{"noise_aug": 0.002, "encoder_stem": "single", "encoder_rnn_residual": false, "decoder_norm_position": "pre", "decoder_positions": "sincos"}
Rows from block 4 of the audio encoder of a small encoder-decoder audio transcriber, named by matrix and row number. Each number is 128 + 24 x the weight over its row's rms, rounded and kept within 0 to 255. All counts start at 0. After the name is the row's rms in percent of the matrix's.
After each channel's rows are labels from the 100 clips, of 14976, where the channel reaches its highest value: "strongest on" is what is common among them. Only what is clearly more common there than usual is listed. The data: single English nouns, adjectives and verbs, spoken by a formant synthesiser in many voices. In brackets: how many of the 100.
# conv: width-5 conv (encoder.blocks.4.conv.weight, 288x288x5, each kernel summed), inputs 144-191

conv.204 100 [116  90 102 101  97 109 104 113  94 111  89 106 108 117 114 112 117 108 116 106 106 106 101  84  98  97 111 123 114 109  87 113 104 118  96 112  99 113 104  91 121 107 103 110  89 113 101 113]
strongest on: /f/ (33); /aʊ/ (26)

conv.75 103 [ 93 114 117 121 111  98 122 125 108 125 110  86 123  98 112  94 135 125 102  96  86 117 114 105 117  95 100  93 102  90 107  83  94 118 117  90 112 101 120 107  91  87 130 119 107  95 105  93]
strongest on: /s/ (100); mains hum (38)

conv.82 073 [ 85 131 138 127 115 102 125 109 129 117 111 117 126  98 111  97 106 117  92  84  91 110 134 118 116 123  95 101  99  95 121 100  87 131 112  98 136 100 113 124 101  93 132 130 114  97 128  83]
strongest on: /s/ (100); /ɔ/ (59); word: saw (36); word: sold (33)

conv.149 121 [107  89  99 103  94 125 110 102  90 101  93 125  93 115 105 114  99 105 118 114 110 106 104  88 101 121 133 119 121 119  87 118 115 109 100 115 106 118 100  97 119 118 102 103  95 116 110 115]
strongest on: /f/ (28)

conv.74 102 [119 135 137 139 139 129 174 168 133 183 142 147 138 131 175 128 161 177 132 130 128 172 132 142 167 158 143 132 127 125 134 128 129 131 133 131 132 140 154 141 135 129 159 165 144 130 158 122]
strongest on: /s/ (100); /eɪ/ (28)

conv.180 125 [106  97 100 102  96 129 108 104  94 105  93 118 102 126 109 116 110 108 119 107 112 109 101  92 106 116 118 123 124 115  96 114 122 113  90 116 103 121  96  98 129 113  99 108  84 114 120 118]
strongest on: /f/ (31)

conv.175 090 [100 113 110 124 117 105 122 124 112 118 119  91 123 105 128  97 133 124  90  92  87 115 111 113 114  94  83  95  92  97 119  90  92 108 113 102 125  93 118 112 100  87 127  90 115  94 124  95]
strongest on: /tʃ/ (54); /z/ (35); /oʊ/ (35); word: chose (28)

conv.20 084 [119  92  85  98  89 144 107 112  99 115  98 165 100 124 109 146 133 116 134 132 134 114 101  88 101 147 144 131 132 133  94 121 140 110  89 139  93 142  90  94 139 123  93 102 105 126 124 126]
strongest on: /ɑ/ (30); /ɔ/ (25)

conv.216 060 [156 146 157 136 123 167 148 121 143 148 131 153 137 145 142 156 102 134 161 148 156 148 160 133 144 170 167 161 153 153 144 150 163 156 162 149 156 157 118 152 149 146 120 132 129 158 134 161]
strongest on: /s/ (100); voice: child-like voice (53); mains hum (32); /ɔ/ (25)

conv.148 109 [164 113 118 121 121 150 146 132 109 148 117 141 116 145 143 164 165 148 157 172 175 147 116 116 152 150 163 153 157 171 117 156 153 128 114 159 115 155 113 112 153 162 124 124 113 168 150 168]
strongest on: /ɔ/ (70); /ɑ/ (29)

conv.178 105 [134 172 170 158 170 134 111 110 166 102 109 113 155 138 113 125  95 115 127 111 114 107 177 150 110 122 114 121 127 106 172 138 128 178 161 135 192 124 117 168 126 129 101 107 124 129  92 133]
strongest on: /s/ (100); voice: child-like voice (53); mains hum (41); /ɔ/ (31)

conv.177 114 [126  90  99 101  97 137  99 103  97  89  92 135  98 120  88 127 105  98 124 128 120  93  95  98  95 125 125 129 131 127 103 127 118 117  96 125 109 129  98  91 124 125 102 101 103 128 123 126]
strongest on: /ɑ/ (51); /ɔ/ (31); white noise (31)

conv.170 108 [ 97  97  94 104  98 109 122 125 107 112 109 103 100 104 118 100 131 119 102 100  92 118 103 101 117 109 104 108 104 100  95 103 101  93 110 102 103  97 104  97 101 101 125 116 100 104 124 101]
strongest on: white noise (82); /s/ (57)

conv.132 081 [102 113 126 107 106  93 153 152 111 146 129 124 118 101 158 100 154 163  99 103 100 158 118 115 160 151  91 100  94 118 110 115  85 112 117 110 120 100 138 113 102  99 132 140 125 109 151  93]
strongest on: /s/ (98); /ɔ/ (38)

conv.139 073 [106 101 107  96 102 130 113 105 108 106 101 175 108 101 107 140 120 117 118 138 160 103 104  96 111 149 137 132 132 134 102 128 131  96  99 113  98 121  96 104 127 124  99 107 118 112 124 113]
strongest on: /aɪ/ (57); /tʃ/ (32); word: child (31)

conv.106 103 [102 128 127 116 110  92 132 139 116 138 121  85 117 100 137  94 137 140  95  98 102 137 128 111 139  90  88  87  91 104 115  99  94 122 121  93 118 100 130 123  91  98 141 121 101 108 111  91]
strongest on: /s/ (100); voice: child-like voice (53); /eɪ/ (29)

conv.97 108 [121  92  90  96  88 124 101 100  94 108 101 115  91 126 111 121 106 112 119 117 109 111  85  90 114 113 118 115 112 111  97 108 120  99  89 117  99 119  94  86 120 123 105 100  85 113 115 123]
strongest on: rumble (53); clipping (26)

conv.258 126 [165 132 143 134 139 160 127 138 138 131 144 146 136 151 142 160 135 135 163 160 167 131 132 135 133 137 162 155 161 152 136 155 174 155 138 163 131 159 145 137 163 170 135 130 149 169 136 168]
strongest on: /ɔ/ (70); /ɑ/ (30)

conv.52 122 [121  91  94  87  98 128 101  94  87  96 102 131 105 123  98 123  96 100 122 116 110  94  93  93 104 127 127 129 128 119  96 123 121 118  91 119 104 125 100  93 129 115  99 105  98 118 107 126]
strongest on: white noise (44)

conv.207 092 [115 156 149 140 139 136  96  95 141  76 111 133 144 121  92 125  74 100 123 104 100  91 152 133  88 137 105 116 124 109 150 120 125 146 134 137 157 121 101 143 131 122  87  95 113 109 115 113]
strongest on: /s/ (100); /ɔ/ (45); word: saw (29)

conv.39 101 [168 100 106  99 113 159 144 135 101 138 133 147 108 148 136 157 147 137 153 154 165 140 100 104 137 137 143 153 157 151 106 151 170 128  95 157  93 161 126 103 165 156 128 133 127 156 151 159]
strongest on: /ɔ/ (70); /s/ (42); thin (high-pass) (30); /ɑ/ (29)

conv.76 099 [104 105 105 112 114 130  97  84 103  83 101 181 102 121  82 120 113  88 119 110 121  89 105 110  84 169 120 125 133 123 114 106 130 112 114 115 116 120 104 108 120 117  96  92  98 111 139 117]
strongest on: /ɑ/ (43); /ɔ/ (42); /f/ (38)

conv.36 101 [ 99 124 121 121 127  99 122 126 121 121 129  80 122  95 124  93 133 125  96  93  84 127 121 118 118  87  88 100  89  88 119  81  85 112 128 100 127  98 126 120  99  91 138 119 117 101 113  95]
strongest on: /s/ (100); mains hum (37); /eɪ/ (25)